{"tokenizer": "word", "encoder_head_dim": 32, "encoder_dropout": 0.1, "text_encoder_head_dim": 64, "text_encoder_bias": "none", "orthogonalizer": "newton_schulz_5"}
Rows from block 5 of the image encoder of a small contrastive image-text model, named by matrix and row number. Rows with one number belong to one neuron. Each number is 500 + 40 x the weight over its row's rms, rounded and kept within 0 to 999. All counts start at 0. Numbers have three digits each.
After each neuron's rows are labels from the 100 images, of 14976, where the neuron reaches its highest value: "strongest on" is what is common among them; "peak on" is the class under the peak. Only what is clearly more common there than usual is listed. The data: made-up ball-and-stick molecule models. In brackets: how many of the 100.
# fc1: MLP up (encoder.blocks.5.mlp.fc1.weight, 320x160), inputs 54-107
# fc2: MLP down (encoder.blocks.5.mlp.fc2.weight, 160x320, transposed), outputs 54-107

fc1.70:424521437526482521575505461537478473473574460571373557505459486520463476424533539527486485502534494500500503594478489535448452488519496508518518463537522444557449
fc2.70:497512557487521523397448498506507512566497470457545455444529516485475546460522487512508569498511492521509484507457520454582618545483478581496452467544469508529506
strongest on: dark backdrop (88); space-filling (67)
peak on: blue ball (75)

fc1.13:473436493451534529540474468450485537502571496473490535518541516412482565495512454529558510488506591502516413484449547484515486528474447524527505422529542526579459
fc2.13:566465503512471532439453506485559452540464450523540435552540472532542449499474534525446561553469483517506566553530501519436536540549544493471526468504474521475506
strongest on: small balls on sticks (73); balls: four (32)
peak on: stick (89)

fc1.63:575531557477491560455464494572522481472478496475534529435527427452440512436518562557512450574416568473495483528446555553431439428537501515555463510549540485484444
fc2.63:499500518462550494519547498520474479522488453445509477583503464627454486559471477467557567400525464516523487483454518470527483503463450479489501476475455464546480
strongest on: blue ball (100); small balls on sticks (87)
peak on: blue ball (52)

fc1.172:493521505504566509475503535526459517510487500428518523483521414529445500419506453551488469580535512462506524538541452532502456566408501500553520458489506537531521
fc2.172:429526492474593489480543505448418489463509447522465538443490542477462497530455481500467473442535578558549534438469510524452535434528479442497523500459481556536366
strongest on: space-filling (61); balls: three (56)
peak on: white ball (68); stick (29)

fc1.110:475491523522502458446507504523494473473572511518524494484501504574447523430485526508523491503521595496481466531502507481462509525497465538554556502535520513485428
fc2.110:477569514534497530505449533424536503521521457485507530479523508431536468567512505481504547528495503529520515458408491541503488551441516497515433499465478488521552
strongest on: space-filling (64)
peak on: green ball (52)

fc1.174:505561500454517447517446516500499587522496453463605557476456557468519510509485548553548508486500516478511496508554521497539407525492540524581471528530473509472493
fc2.174:463495445496480515493515476513468426455480495483492452577483528531488502484485490454535549536513465461485478454420516628482514527518491429474498461504451522451458
strongest on: purple ball (100); small balls on sticks (84)
peak on: purple ball (71)

fc1.204:502486490534503473522476512493499575497461484463531503503511502537441522463523533442507502534483473506524485480455561510463497448531433570494508513475603414597534
fc2.204:547501489425500497460467426539491404555567498468504517485466518469520528536501505476552471533501506505484564500491442477491528587466568499547540472508503517481459
strongest on: balls: twelve (31)
peak on: grey ball (98)

fc1.263:476549487460503518464466524498512520503577517420513431447529525464509511545486535477473474539524436460582478505416546510476442513510514510540482496490504505529563
fc2.263:529530516462515566559558478465440452543506456474474458578414442516501453499501509527456543412468572543463505562477505461526523518532538485507482477531491489420383
strongest on: small balls on sticks (79)
peak on: stick (81)

fc1.97:438526510469501570527577463501482527455466503512542504547516563504442528506467589532511538519460492468479407546529526455441482531552448522518491553442483462497557
fc2.97:525549497524474475473485532475486502540473498477454497435506461544528511525517449484437498484559580538526553520458445521483498478523496538413484456590461579460491
strongest on: balls and sticks (61)
peak on: stick (44)

fc1.80:449499403546529548469454489531494469518485580474510498458592533467447499500459478478567481441542457519488503452534514523476544520474447513548457480490532498495478
fc2.80:447495541457510443570540488500479497540484478499477512516442555498471557534489458409491485542551595511565575519464513482432476448442525459562509526500511548494504
strongest on: balls: three (79); space-filling (67)
peak on: grey ball (100)

fc1.47:401425435546517513488502464419510444506545472502553484501601505439506503430497521467462470544524579476542549586519551488530553437470455506520481505473574494518490
fc2.47:527542479446502476456503427525486521458496524499464456504476494387553538513432374569523511521509508475427465462485458531544456504510540430443494482480533479530510
strongest on: dark backdrop (98); small balls on sticks (61)
peak on: grey ball (56); stick (44)

fc1.124:468544524432575485512504567527506494474518451501509437507507534404524555552509522459482448413499536497501549497455443436483562515562450534541540481541515495574475
fc2.124:441499456531545506536460490461480481579511506554524599525495479522485460503548545477493529518530508585515470509520508506459442494482547503500483514441496549496428
strongest on: balls and sticks (81)
peak on: stick (76)

fc1.180:528447467390519489419514521467440457517527518468527505479548548610513440448522540449446546522445532504424523425502492482546524495487588431444551504494528493548530
fc2.180:476515521547494467531522522458524518515506545509425478523478473402466507442508453461588418459472542483543523570497560531518537484463514548520513524559518598483530
strongest on: small balls on sticks (92); balls: eleven (26); balls: twelve (26)
peak on: stick (51)

fc1.241:525438496458445524462476523548525506503501510478463444615482471525530512510536491454469436527455453497511513446585463535485541516533541555447523469531459525463475
fc2.241:469534477535492478500461525496491494532520570526469509454482487413439491496492546415566493445473596496510532478510520410513504526511464488549409487447532516542534
strongest on: branched (87); small balls on sticks (69); balls: twelve (48)
peak on: grey ball (60)

fc1.127:454459470493485561428513510441536480516466478448450471426551504464480457532493467526547492462495468516481444477471489483480536480493527539497538487457503479520529
fc2.127:566563536415529488493434487545454538423514485506520533493506534488486556406461482468479552431543476517476547522447476515520494547485565499501429533536446465445446
strongest on: small balls on sticks (71)
peak on: stick (94)

fc1.213:445438502566565502525490511444495442521520491486456558507544429499511509461474499545535488433514439478449519545438504547506504446543629479515472504523541511521513
fc2.213:545507543507577506412494552522503546463460494499474492496488502417577522547522546482480555568515469578486526499473536458540542430475397468544468483558530455491465
strongest on: space-filling (74)
peak on: grey ball (100)

fc1.107:468547552528485578560504536505534510571482426522451469451445447514522534496469520518489505445454557484542487461493482457544484460518439488447569521548480529508527
fc2.107:497457488490515449490480486493466514536524608481467523482490496536536424489528537548459542479465534503472454413518493542556460412479507498466447514426485413468534
strongest on: yellow ball (98); space-filling (72); balls: twelve (36)
peak on: yellow ball (98)

fc1.30:516483569481571521518537475520472502521512519457491453551460460488601501525517460529501491481479426513504502496518539497506471523429552527364567558528462507460567
fc2.30:558440481546469540453507562484532494428444458538503568487565550472414496460432545530476455581477516523513516533540502475463523430547563503511511479591504480538473
strongest on: red ball (100); dark backdrop (97); balls and sticks (66)
peak on: red ball (83)

fc1.297:496476523525502455455521456493445491462466538472573466491448578467467502482573513456483533466566509487476461525526547527552532515416522487553571528529450448555565
fc2.297:505494542462539538462492494515500518479468564468425541487468542468444535469433520547514492532466515538560529473442431443433456516591496467505506505481502459499486
strongest on: balls and sticks (65)
peak on: grey ball (44)

fc1.264:474539443538434499474503556526474471541547491538490418480484500482494506491466592480510466520457606507476516515588499483496450524438479519503518623527520479487464
fc2.264:534494487496464519465486473481533559517472510501485571468517501527502536500535392524474479517461452422530477457417476513500473502507454568507481531489536483529552
strongest on: blue ball (100); space-filling (80); purple ball (71)
peak on: blue ball (99)

fc1.10:531557478535551507531452514502495475551512496442527489388491536595514450487493529590544493502459485571537491419483496594489464430487526441478556448551512554492514
fc2.10:523491523523559504469544500569484490472494485553466463484503506411488552530465441420455532521529441418507519535493506473512480560466535492514470519517492410506491
strongest on: space-filling (87); green ball (75)
peak on: green ball (54)

fc1.206:508540474510516433506502574511541538526507512522547454484500464534499535467466484491540485464559571433535474435481504587449490553536552470557524456516560428530407
fc2.206:549526529515531564524501457582564418540535516463522523496458479535502482464530529473474503459504546558527478489533492473475503478511496540542561532505482541641443
strongest on: blue ball (100)
peak on: blue ball (94)

fc1.72:491545605459546542389496495527498502453467528470558453490502463539476511428521524482491458494487582448490504505498542503525492515500521532541516511489449535599482
fc2.72:442558473574474464525594478566499574513507510479445475530508495527567529556545509424500531449537505528517446465493472562476547560525528555398530517475488505513457
strongest on: blue ball (100); branched (82); yellow ball (71); purple ball (57)
peak on: blue ball (88)

fc1.35:511422486574464488504502456475471498564512520539570488484544440434495492471497467481417476481439466610537482539493485527530573488540528501577560529522556488563464
fc2.35:504571562469462560549534479530544511495544465452459559499498532487432505480491489469584548494493478414550482510521500535513493532520447494458451436446510558512511
strongest on: balls: three (45)
peak on: grey ball (77)

fc1.103:481469476431528526475396511519438485526440540434432460480539487509546549408534488544372479471435503533544471487505442536563521485512508485487501473536483419506532
fc2.103:469468511531516510525547517483541463503599444508475490529514512449499500530471508459605488518432468508483468499460566437536486486498577521505548457457547634505490
strongest on: small balls on sticks (95); balls: twelve (36)
peak on: red ball (50); orange ball (26)

fc1.197:498409495448555495478530479462467496446428473512490446547519548506626453489525524520480512552472488472512438467463466567549547491525514523414496493477460554573499
fc2.197:526591507506501492481475564541535524536496533514476456484518486520529448460496481487482447447541445514481502549535513508469449514509571420521473524536484515546600
strongest on: yellow ball (92); branched (84); balls: twelve (39)
peak on: yellow ball (89)

fc1.155:407466509407493473489455533563512504547464464475446575439488498486444499540506471550547504534493511549493511560480486495475453597421472543533532581553492517501486
fc2.155:565502488482496575451472490457460594473498539525503425430432524511501524430521476503462478539499545505478447513490486511483518563520536579482483492433545496592523
strongest on: blue ball (100); dark backdrop (96); space-filling (77); purple ball (67)
peak on: blue ball (100)

fc1.149:457532556582513454462478490510536493483535590488449467498502482523472540471488503487472413508498498500495484496526495526480477521498495574409490561516471499422480
fc2.149:476416531503464606457575460513535566500446457532528473532528484476513480503432522519535500487385468500474479530492468549489556460501567514540549443485544487604478
strongest on: red ball (98); dark backdrop (92)
peak on: red ball (85)

fc1.62:556491396516521559520589444511541527410582522485533484533438459479535448508454521456491487431432473437490543468456523539526502560529494456507481512482488507461484
fc2.62:535536565458496399515435551509461562587418417495542522457570530534495607475545456585460550578513541516475507469477502501464457493442434531514597492526460532573538
strongest on: purple ball (100)
peak on: purple ball (100)

fc1.184:503474469476555552487475474450394461505425594563478478458456498534500438475445507473541520532468433510525512495425511457599491491508503472454508461476480454556536
fc2.184:498493484505456468450478529498497453507541526441497490506545482545532542499572495438488435554503496444527525519514464547444522499514477569555518572544527537484459
strongest on: branched (83); balls: twelve (38)
peak on: grey ball (96)

fc1.198:488467516509478500516522484528518499538458546482461498512572581541419539458478475507531563534546486471517535530478515526509495489472454559516511510465482505439494
fc2.198:519565509540509521494455490521495498495487446455514490503513405511547531548476562513562493521481535562487490475527448459504495545496476428401473550424575462501524
strongest on: balls and sticks (62)
peak on: grey ball (100)

fc1.159:477504510564509503443515506485486490494584483558513497495484559457505515494429546521494505491503526491440488507437484492445472523490413498527478549583443521544538
fc2.159:428513472517459495489501479480502531484496484578491521495502552448455454508493483517568488415526518510420538530587472542548535510563441520531483548525486491495534
strongest on: purple ball (100); balls: three (30)
peak on: purple ball (100)

fc1.192:472533530537518496506450462535438521556538482484492496486467534523526423513463579470555549499510434450492537519503462443485541438463458477503521464514518544407542
fc2.192:506479497510447505488456525435467452467553460423483509529471565493462523536580458561486389485512498529582500459529439577515458475466523509572488533530501489505469
strongest on: purple ball (100)
peak on: purple ball (100)

fc1.56:541464487513517571513490600526500468499488502512504451414560462548447514488515528533486549529493497395478527550525535541508498422529471504613513494486515526476473
fc2.56:547565569503497394561489441499512430452524511457578507475422492491469531494483503485555454444535451485488494445505496469546527484504486572549457563502494453532546
strongest on: blue ball (100); small balls on sticks (88)
peak on: blue ball (66)

fc1.104:457452540441545500480538500543469507527498555527512484509533513454529464601457569438515467478533471500515560571536440509543498503581465517527507501515526530445500
fc2.104:522477475540481505553505520432543516430506490447496509425476513529527524467498487573507516566455498585490470470506479561478532590495508512502458550473566431540454
strongest on: dark backdrop (100)
peak on: grey ball (79)

fc1.294:512516460466508529485458486498528472480527458572478455471514521525554529496527456484516513447535419442418542515455554570488459467538484420417456500530428476366478
fc2.294:482520567503502482536509457482506527544491578422512511514474535520461528512525457498459543563476489518519499482551488568510427443453490524518403493470487551452439
strongest on: purple ball (100); branched (83); small balls on sticks (77); balls: twelve (40)
peak on: purple ball (95)

fc1.148:518452528524495589456481459532467456509531454460493491422436505482613581515522441527496440486439470600436447499469458506516545469524444534545440499538536551444490
fc2.148:425554469462550477518503531533519593493435465543571404507506528522442539515507516445421566486536543471447540517477515560493488558461520497449596460423454508566542
strongest on: green ball (94)
peak on: green ball (71)

fc1.171:520465511511444551511448489525460521454502537482500487395469418451596479507466573460505536481491471465455484533415515523534555497510497489487542516471537560489443
fc2.171:458475449508545493521560466528548467546491454525467445467573527520520558566516504537488564477476503557537487438491441506486486488545511520461537510509501535502586
strongest on: dark backdrop (99); space-filling (93); branched (82)
peak on: grey ball (100)

fc1.118:494455521454572515502481531454549440479444487492454503418524587481507465514521515464390521563486492538521488510492449476436561533502502492518576526514505435559516
fc2.118:514548441458455430506484445549501515517504490551501558550452434550526501475488549581597523491478439483501508565471481544517477518528496528503455441482551531508540
strongest on: dark backdrop (99); small balls on sticks (63)
peak on: grey ball (98)

fc1.223:488502495381477531478441517527491512463481423503457409446466458510548496490543461537514487515418500511522433538505493530561495477577555554562495499541531494531481
fc2.223:510508524558501535498518556479465445594413540478501583509460521555511501507503524497533444490553476507477488486519514467455538603505458518510493435481496448473510
strongest on: small balls on sticks (85)
peak on: stick (75)

fc1.83:447564481443476523504465491447502510567500513584559495540492540457596477463563543473465464437511472476462458541406484459461539468507509509475513452514521542514468
fc2.83:437481484477512490559519504577549539487514516459456431515533511481424502507465442537482599490497465449496464530499499542552470478487471526521546555447487515520485
strongest on: green ball (100); small balls on sticks (93); balls: twelve (31)
peak on: green ball (93)

fc1.163:509494527488524449474463462467489499444524532527503519562497552498503492557494545513501475480473425484489477503497524509510583576516505514513425457478490492440439
fc2.163:405513488464564458528484484514489466491494499438508533473444564440489486518446467545519466533504534455450565474530569498448463413474471460435487526498556532456502
strongest on: purple ball (100)
peak on: purple ball (52)

fc1.132:507485516475513450504447511476446513508526475542470516472415516511528540492527403420430537536571544447451479523524539523428442583453493478512471542535466528503508
fc2.132:510468516542425505532445488510529467496491478412565464501508490477512423514478562606524507457473482508456540490520525511473574473548522475525470471493477453500483
strongest on: purple ball (99); balls: twelve (26)
peak on: purple ball (81)

fc1.200:500512498515507515504495546492521560537540537476505525450453475499498568461519431485513482539544541491467551451403550476468564540544560431584491456516537504550467
fc2.200:567451450532496567484542496535582450509522451535507545447548495418530481458506550530549496463479540544516515476533435509452412481522470498505484553555471484543477
strongest on: blue ball (100); purple ball (64)
peak on: blue ball (100)

fc1.306:481497425495469555561412433520486492495560453492556474478471470513566473481557470474505496519451457526531552528506476469478465478485497508502535508535486584532475
fc2.306:486510547538446532458565588564524453520470514534479468476509561538450508499516498486460499436566552459454458525502461466544512492552525506453444464456482502561490
strongest on: blue ball (100)
peak on: blue ball (100)

fc1.226:462513465468488454470475423502488562467522499555525558511523457529511508480483457429540522517479485548461483524488445475495535532520519426535503527463521528571499
fc2.226:526432518443467510466444582497411431523439510516531479498486484489500540530544578552511517424440495492553518391531532538536444537495518574463453478500549520461495
strongest on: small balls on sticks (94)
peak on: stick (85)

fc1.201:599467523377408427446467470465528470496461472524508519468480440539507502515531500558462463479481479475497640475511456487554487509524462459485491536572506453604541
fc2.201:502482533491468497524518500531551534481587483530554469513489532446501487463513502462516515541563546437514423492504555501494490468429568517487616461452488554402523
strongest on: branched (84); balls: twelve (40)
peak on: grey ball (71)

fc1.141:477570490562459486472520525516518473492485519549440480469480406485404513514484450450479561534535419512504540492431454556510412576479447500544439530484484492435516
fc2.141:552448588438534508539477429462498515496472473489565513503498466447522470520487543553522451465463529505580510480564555473447562408478534488483558494529550487515488
strongest on: purple ball (62)
peak on: purple ball (57); white ball (29)

fc1.126:475505463598482508420505474470502572415505495506471524474431476495554450484560525506506451454444537537564489537396460542542527489463456469451486487552466529504563
fc2.126:533520515455505472559526497490502521613433479523538438564517462536468497465512429532412528548464487303497485492493562514500469486465519523529459520523539508531444
strongest on: space-filling (94); balls: four (28)
peak on: white ball (94)

fc1.29:513494501498583500453484445540562485432492485514450559470460496445515493496576488416518505487568511515563570498499484525510462477568550523559475490481538518448573
fc2.29:511500467439458465443478525479493490529540572499520489498547456577548535461510459548476506456455473416498487495482551525519502563466535487509496559422530504602425
strongest on: blue ball (100); dark backdrop (99); small balls on sticks (74)
peak on: blue ball (48)

fc1.244:533505508465479413464522512518495488476525548537470527444484459480478430476480475491562452425549464507498471465493490532488466554515569578554518433522488449470466
fc2.244:556536423513544537516459449473509453503469513489573478532568587544551519521505505486515489537438561480474422486506610441468457521487428485476496464514504466500499
strongest on: purple ball (76)
peak on: purple ball (76)

fc1.202:520482485572456550523543567384489556513555535472457529490445467511490479449442465553526535464497484572539406479515527526453448567586484563487518506526471400536526
fc2.202:491489524531511479473516411592533516528497447517502470489497415495530533600453461542517495526542516472491544545504475430537584483506561480478476523560449563480529
strongest on: space-filling (81)
peak on: grey ball (73)

fc1.308:485461606466501546496506523516429516479520447480563429468546519482553510526517474460460540496493539512499515493493459530503501543543450466463532491503515552421509
fc2.308:578487405484500523513483518544533529538528506539477567509470489504502503495454471495508467455497397489511518539471543526526522468529545549539473419477455474530535
strongest on: balls: four (34)
peak on: stick (74)

fc1.314:584502483538480464530499524491546482495603494491506421470448523510523430509441478562505522508509480566477486457469527616450476534518533491491485500521494506492570
fc2.314:535541483489548480523529448568490510565523447523483535455516514439555499450559533501562507513479530506496480489551477486555505525511541469520540532452541490546396
strongest on: space-filling (96)
peak on: purple ball (32)

fc1.318:474548442430446516450472452468528447496498544516491489487514512499589557415533554483544504495464460505484612516395507465489531517522572468499424453548492486490531
fc2.318:506458451553458494457462509507499482444505514479558455541518548567511511447548468529479492487471459444439467521591538442483492574500447529468506541500484517533498
strongest on: dark backdrop (100); yellow ball (83)
peak on: yellow ball (54); white ball (37)

fc1.158:450490487484451492544463427475575488458495457519445511445445473535514449473473544482550497457532527483408491538443474449519539499486459506511605562520487539468455
fc2.158:476497470474534531556521512487436532566452498485378498469534486438540508541474538491549544511453480508551469554461439496531493459612443576519446504521470506517516
strongest on: balls and sticks (64); balls: five (26); balls: four (26)
peak on: grey ball (97)

fc1.243:474529454483570529450471510524492519516439560542484522586540462457514503523449467519500511499534475546536476472526529492516543514516458497549477517473458552515511
fc2.243:557425459438515501529521570502464416461526458546431457400505494515493466480506559571471493515479567465536513599480471508520516581583547545500570499512550444462443
strongest on: space-filling (87)
peak on: white ball (54)

fc1.221:526503502460464491513453509366471485512509500503579484493520463450409500425455456507508488435455489497439467510543477470455501477505518477567488470534526543531499
fc2.221:521531573489533475495428543488509456530512439497497497563488538462449530473507524522527457527600419465448463498540478474530563499505447466606497454511513491460533
strongest on: small balls on sticks (93); balls: six (31); balls: five (30)
peak on: stick (99)

fc1.188:461476552478464518542501555543565511513527493473540541525456494441496446425478564551467543426446511584568506502522452472466578499503522500575455517486486468548508
fc2.188:461540504497520434476505451496425451526550497512511417541495496570477464574581455472527490525494466471421565522534547454531497533469532509492448526535537575454450
strongest on: yellow ball (92); small balls on sticks (74)
peak on: yellow ball (86)

fc1.147:498477519550449488507503527517459493504513452530490536470548594541427415500513551497531473488556539537490563444536522532452579531571535484520549550601404489451481
fc2.147:503501498487395501517472425549482534515548483453541431581481456517506533431532407522464493532471484441577506515517512484503455445445434543531453461474532516511553
strongest on: yellow ball (84); green ball (71)
peak on: yellow ball (73)

fc1.269:446515500422463501449473566410548479416509516583553511495494532509512416565451563518496468540511557453514522534577495489490503529494495477426564498483524458509538
fc2.269:516517424505482432455553511523496552554491495470499455539594444469528438477556464464467536447427467579549451490531503511578512482556447536493546481495494507495527
strongest on: balls and sticks (60)
peak on: white ball (36)